python train.py --crop_scale_min=1 --encoder_norm_position="pre" --encoder_head_dim=32 --encoder_num_experts=16 --encoder_expert_mlp_ratio=0.5 --encoder_shared_expert=false --precondition_frequency=32 --max_precond_dim=1024 --one_sided=false --warmup_steps=1100
Rows from block 2 of the encoder of a small masked image model, named by matrix and row number. Rows with one number belong to one neuron. Each number is 128 + 32 x the weight over its row's rms, rounded and kept within 0 to 255. All counts start at 0. Numbers have three digits each.
After each neuron's rows are labels from the 100 images, of 14848, where the neuron reaches its largest size: "responds to" is what is common among them. Only what is clearly more common there than usual is listed. The data: made-up ball-and-stick molecule models.
# gate: MLP gate (encoder.blocks.2.mlp.gate.weight, 768x256), inputs 128-255
# fc1: MLP up (encoder.blocks.2.mlp.fc1.weight, 768x256), inputs 128-255
# fc2: MLP down (encoder.blocks.2.mlp.fc2.weight, 256x768, transposed), outputs 128-255

gate.148:106158138134099099124125199077145185120098100124120129097153124144117081230155102104081095121097079118106144112142076133166125136102148090127089066091092095152159121097141147108088184110133093134138108133104124110127122086126160090142109129123089097171157172136074116113120124093187117131138199115131138085190092115162142096161118113184170180165133127106077087155139119189151104094135
fc1.148:092084119104109129125116205107145132106140166115116139085166116106153146083118128166099132122130124127104131160173140105147119150113059049153082130129128093143132137119131171160115074156147123135088055169152163158141147100133143115130168104209147073116171166104139157175185114078117158142118092027139200063159083120060098133153145111130123070144144171111114119121115168108192158145117
fc2.148:145101105115091152118164094128081233162117083097174131162114172143126155124089119132078180168118115125097109065131155141128087180125144103091163138050118147095123133091175069116124184151132115128159101105122127153120122117146082166156107108176093114116103147148121071100083077135149155116073113124112124135164107174119161168080177094129126156145121089160120097130127149107117124096139
responds to: space-filling

gate.464:153171177107158135214174162164116092090121169166143155108115135141091154131153110172146177165134151138077085102119140126176128172073127128129104156171105095120108173175151117147143101110150125102128158145153189162095137116125130151157126135175144141123134154155130131120092131143181086143108120068097182149118151120091151049143110056116115148150132159149118119048160164184137095132154
fc1.464:107125148179111198056114059085143178140124126160138098134108148126082150135139068175160167103130128115147157093109167098122137106104124195171113060150128123105102129127115136103118147070090164148190112138082167057071159138133136080138138117145136184102094095126119101090094084074113118146107142142169122140174153061166156162175099198124119161093150074133118116134135093088104100177092
fc2.464:156163054145123083118090160201126068122158112159109110150122064062100134113096159164120179090065123116124158083140112100191109121153135118111139097113134150157163079101116121108143147111130153135122135100131098124161160102118177171113128162212104143176064139070186155165161094127118168084110168121116053107089154117073141213118181124064140136161140133111179104159090146160126130122079
responds to: small balls on sticks; balls: twelve

gate.669:113183192157139110104146112133081095184154169137061174151092141145119131141090083166178128156119140151173115117075120123102184126134151127154170134162116124136176153170112114154126082065149156130204106091163138109115125082095182127191115191150157149139141089115088129151108135181142103160127104135156136158121153106114142089137132131133186168096176095056204119125148115191088100092120
fc1.669:105143121144124139167117122157186136149155112163134101083106122113123106112134108175163091122126145122151063096091139181150171117150136100133104134160149079116120114157108104142171136140115102106145099185178087066104163127144101128074137194162139176151106167143102100162129151175149096115093125195160110097127098135146138071135162066191174170083104117056164116160148114150092151082119
fc2.669:144126202069136128084160127163129105130176161153088130167102080123144134076181139113132116164136162134128148152068137076087143148139162186140186164107126156138131109135068130133147157105167111183168162066127168183093134102110112135151088084119113098164102165128129075124127140094157168116144131095149132131157142096108130085183080091138125121154194086105127123109128141172154155155151
responds to: space-filling

gate.86:171139102082146139117166141175139144101098152136140107131161106102089087115146104116105092172138146173106102116127156191089147142120129100147160155183063160149149087132161084122163102192070145083093162069148166116139095110157125103194133126055122121118107153092141169111129168110113115151143122098154111089136111074109090080171095130104126125121093122133050158143102086072145111185132
fc1.86:123095093094146123091122127135149094088105149110156137115151081097051094148112156124122073116108121140146115085123168155139154138115085082120139067124077158162121127136171150174109040145075131100146215114113182127164108093170118144132151105116152188107155144068084091099180081158106078137133104116139121080105132151094084114149109090120141128123082137136102105103136059100144135171102
fc2.86:105146119125098107094108155121117089173134184136113144088112101142110127160057098169104116091121132139106160110144138152137156098105031141116107084179170116143155190076150113135126123140119093102151094082150124140125142069217112134126085102160153103120153103094086106109159163150174119117177101088143151124206105167100108154083099059209097120131086145160114112123139112100144116212150
responds to: blue ball

gate.556:120168143086128139149109092150152112099077117116144091160138172106140087162100108126190183141132100098037158081207169174136080141159097106148133155136111085109113143076164098092132164122123118088185131093078170174133129126229113121161124156109192084106145133127081194100104069101130116131213097065195146087122115100075137150121089124110117147054168165160098104146097140097122152111104
fc1.556:073120126176105101153098109066113137149176126106152123081167161130093145132106128157086065128086160105174185145111129050089133122092104115120074066156131204129119178176099141174129080142091118153096130165121127128076129068044059169145129127152077147153129113086124074125085136142143116196122169150066143141130148139132139093116134120156093116134135117098132109111160110171074120160168
fc2.556:153101115137130123124226104171132119105106094112141128182071126045129149138172099110198136107105136144188115152116096155110128130177097129142204187145156110161118154129107100135126125058146123090079173115138119129111095224080088118120139145151110176092165107190177146156159118132083100064104151202159120098124116091118143156190146147143180123183171144164085144127099156151142139090143
responds to: space-filling

gate.290:126157119131173147122094209170104147136020136127144098102093135084103083159186088096039106191131129158120082193089148089116144118119098124135126161161136131092168083171153126120153130088099129114104120104097101153154098090096123212137079076100169144151122131110180108112095180129115144139121143149106148085129177173134088138110158087149069106134139149097098065106079161132129115119072
fc1.290:115093130115123093148167064096113119158218149175140134125177122147118186082075152159184169123158167132130160166125125158120119139152148107131136122082183106151118134112082125100085134144190143057150152113150123144080145131157120041165213210109075126098177097145094163131087104089138129159152083077152135155107099116060150088095158142122155131185164098170134153159170091055139141072148
fc2.290:123156155142065127154145113160087142102135128089135083153125153130140119115095100094148102059095124177071129149147167150120148144110179163134121162114169112171129069142135105135125093084097152072090143135063145192140151132067131163158175162024136174159170134101153135100149118161092164105127107145153095110120142088174160141078106102075063075173130102122124130111130151134109165083130
responds to: blue ball

gate.572:123137158103170133105102076176101104148125123104179169063048118203096108104118186074156195089135140126130158088136087150138136118099125146143176128126149176081131127105129161130172130185181117129139125140093166153061118154155145175140107168145094131102080120103092128128108091142101133204171099159112088153097138149170151137126090086110089135115107085123137130077149166229139097121102
fc1.572:067168102129121139112114138100094124157102049102186132121114121147084112077088139084160083098127113133136122131154178115161117119082153136090163106097212180112120082134134108181110116153126139084168110098103151121110157154111053102112136244162118123084148133143074093110134150087164112199127071148188108167122156125119092134106150109128077166117118147157175153101167103180119115128164
fc2.572:146059131145136155122119088119112088114098126121102064127146082126104153142175098121171065195152181140118171165070154066081096133129171131154116134124108109144149132172160138178143144111109155196106143092142102070185107127161209109105166082120130166153093146128134114134168124138128133100164140039191079147105143097085173162121106107100076078144120108114098074100137146121146143090127
responds to: small balls on sticks

gate.602:100128140112114142130191132116150150122107134152130146096151132127120082125166156143119162160148132161152124127073071167120138188116123171128117168105129162133093151119111191147148082139110110117061080111162122173120137089105077119079137122144127132070070100122086152127150148148122118168166129135062159181157130101131175154070127113121128178117116107101113091220085106121079183087101
fc1.602:142114164177082148105182091115129109110151101080161110160191128161101152108158119106161095129152124113137153153177160133145154231148121164163147143105136082097144067109082138092053143159138168123149113104174128161114107123122144117081103117113147117105178173102141107143092125145113112139135185095157127123134094117175117126094169152117187121116164154131104177130086089137068191176163
fc2.602:105109129102102077162173166110100089097118142164068148161129103076106112178111115162100143155127092138159131108094062155201137110079160164097119104138161180170108105113120138187114114110126132134084122123082139104107153107137151109109150138083119095133095128120143143066175135119148142172116099131081070126146139089094171255118117129101138145179113167138094091123149123125144086122124
responds to: space-filling

gate.429:157107152129127135057105123072114087167157124126126120121050086102181090121128106097131093119132155085102149129156133135118077114083122156108066107099132163146082140138187101101138184124110188104174101123121145113123228126117195183153161117107125149152152146112132091115106110062129082074156140125144146136114135139120136160116130188059147109137105164077118212123106115145106101128125
fc1.429:173081163109089055079102119092135151168169087145130104123084075138123129135176153114149117137067166094135159125139092164137128139105064152115186109127120156120095135103138099104133148201174136093120158134099113140107099119100135142166114154103164152113121107127104107197096172117155149174115133181166088168100147137149126176130151114110123148075134079206089116124116164160189117111163
fc2.429:069204164170153107104125115125092127120117105083086137141132124193106126147142150167172128120137199103145139099129114144083147098122142164131082074105118079156142147106075139184146098102171083106131155131147172063114111122123175107124077169126125156148129129172117092110098143110111119071132139155074162087105120140116145091123106147228146098146090095119109127113167081134062179148132
responds to: dark backdrop

gate.548:109162138136119067157108158119099079101142098120156115093121168083141120150052155151115133127140157151190120172101165119108111123114170095163107085145106147160108155102095101118092106139161112175116098136169107149182152089137113146174095117086074141115175103172143188148079137074193129147120100104156137118135122133107138147097161137105122175123081134134167167136128171114154151105190
fc1.548:151148156109114140095131067147092152086138107179102129131136069183119162116106175124090142137212164091152144105128102158105083131136084133089114102161139110133146176125138091159086173096161140159147119087150145086156110127151102107101127088127105075173077094093136122127177135149106188110151187120122101114092124099108130107137139168138174053168152129125141149096148148068159129138089
fc2.548:106107112108144168165124142160148147167120048128080160131167159033133112136145183060101162187128114155115180185168110113112137099142130082097091168144122124180142138121143081064126132146164175105149130146141100075098157135093146129119126159125132111128170200121102128104144105188112112133124103134140139099148101136102129141140111095083110177164117100132192071064164076161142166117126
responds to: dark backdrop; small balls on sticks

gate.367:148150166147139199092135143140127115084115149158112086129124158084143112131152104092099147194100146169142167121059132045102187103130104125166128173105144140181152105128183165108117115182106166126080079119119138191120162130133123189105093074129191130154135104174170162086149095131080167179132162113174151162124134165128078086088168069170144084195114184096132098144076143149158141131118
fc1.367:114123116088164096130122110166131134135174175151115127152120137146161160097092117133095148097165102148116158109171084150162141159165142114064138134180157136121143124098094156170106117116134164089178136095118053132113165138101109127118159140131075129151111177107115102120202123121154124190127085133194066137192170071096141108151155113139132144131095121146141163130194113146059103118055
fc2.367:131113150125117140144154102143101117095167081130110108145105161126129134153153124108180098000070101172072112143131169182089103059123128151141095154127137094174148114101109132132129120101115110128100151116178132134160163139090167157139196156077096096133199109117132165126101086093071052106103144129084119144140156097103191191079123091081101135156148114105116171131109117132098181130175
responds to: blue ball

gate.734:141171138096138140097104081184106102086079107112125093126125189090124139117084145084166182036139149160113157131098130131165147157195108186160140178140161101113070141132136153125144113065132152148158090151156103140084131166154146127095144115071151130110088113202197156133144101099172134141075151080082038116144115150173158156091098157125152156104138116088066162140136102154164224068073
fc1.734:156151163137065124127158171172107114121146155096130087143168122139145125175101102138091103137152172123065117084086099078076141242130170066138101079167127108117118176087147133116115150173121082140131129103109145147152118116171085166144074099091157121127118122084138109097117204150132096158127079142178143124102169146188101134111135176138141155144170137114163103125126160170133142143121
fc2.734:082102131141190141145163097073072147119090137162106170184143119054098096084128099158133138152161139110102137147128137124168180088195101182128107138146102126073191128142123181131164135119104145121076119146180164149146168149079112111060141100092112148121115127110117105108166103135171147161103128102117117128107108181117158098088129120110132050150080189099095130066127158113128139077072
responds to: space-filling

gate.158:121166145164130077069168144130076108158079086119097119187135143123136149176112145130148146147061204072097128075146124128138124133132031119060100126138188100073149106139140128148136091149120135106118148162173101153092150167101191146058157093114142185181135078181120062135134195109128076110110089109122159148110132112115111168073161115187089178122146084104095166154138159204113145134114
fc1.158:103076131141102124098130122150197123078145129110113170119093124111120093124170143127106139115164149145147140171174114124120171084118145114163087062136167133147125085080079098113160118079166072132130104133160091148080099046167152112145137091160180122097070061178136126161120110077117126205151078130156104156143138090154129087172114080170102132145085093098153129177165167104171152180117
fc2.158:148070144204110154162138171089105148201143058125129127089130099113096121157083123183103151146132100080155126133148147123137161095154131131116159133108163065079151160114111085212112150130106137107143084177074135163100079160171204127137053102144105140173141138114129147152154153087101119188160103132202134163124118118123067079153184094153147088114161086161179105135136123128119120129114
responds to: dark backdrop

gate.454:155132089141135127146120134154113140134158121156165116159127117103090074148180125127117126115137138129099118115100106157100160092091113120139221197182097164122145076145157101116141136193140194117089116125141162089119123127091134141149092146050160144140168115176148174088105111102117168148107168101113174147108153111077111112141087088137207113163122142150046115184098073139139165175146
fc1.454:146118109131144134154169139111102126177184141107122109088202141111102093099091067144123072123097166103088138115134105077094136127083049134163136107154132174205117144077168131095136085155141110161138144084120117139162115131144095130130111142122154125149165114068122150124117100138087101131099175131145186113167142071088104106128121099107138099153106135159102110156154062136163139145146
fc2.454:132128151096170125184136134144128142106112130158130145123125155113112104129051105127106096112166136125151159048144171155107148116184092136170139067204120163094117124142162109132145067170075108073168090116139108184071120121138138153128104086149111132169138113097056148119126110117168191164173123134141090119118098107110139110080176083122109092176109167105126135144147082112152133157091
responds to: blue ball; dark backdrop

gate.558:139181108122143168157090099082120123139104105066114095107075084136135133190111106107101195125154142158101134134158092106092147091113121140108127142199144116074189172095174176112108123205182152130041170150137108135178064135201115064102136142098128136114125121102040187121080178145088099127104140142120059108075110129116138107143144169156140086155052121118132060127164111123107117144089
fc1.558:157182110129125147116141101112103142111088145100106118150075085112162108181137140167100183122148115155077123133137149141060114099138081073162115134124155133155213125113142179103057143148127155131105204114128182120093047129154069083146129062137070115090114102114043154140174122171103141114135133142158086132161101154142074156133155147190166117102125088128089097137175135106118174124155
fc2.558:172054102090102107109135186078117108192168135169115166143152114125135135069167150161158160110103174102190155119116104164105123185184201128108140109144093137096071058096109051135183098128122086122145134123063133130145168140115133156158182133099176109095106127142150074144127176104132092137155175115097128142115149106071131128105141118089089108188167199116154115090106161179159141154141
responds to: dark backdrop; green ball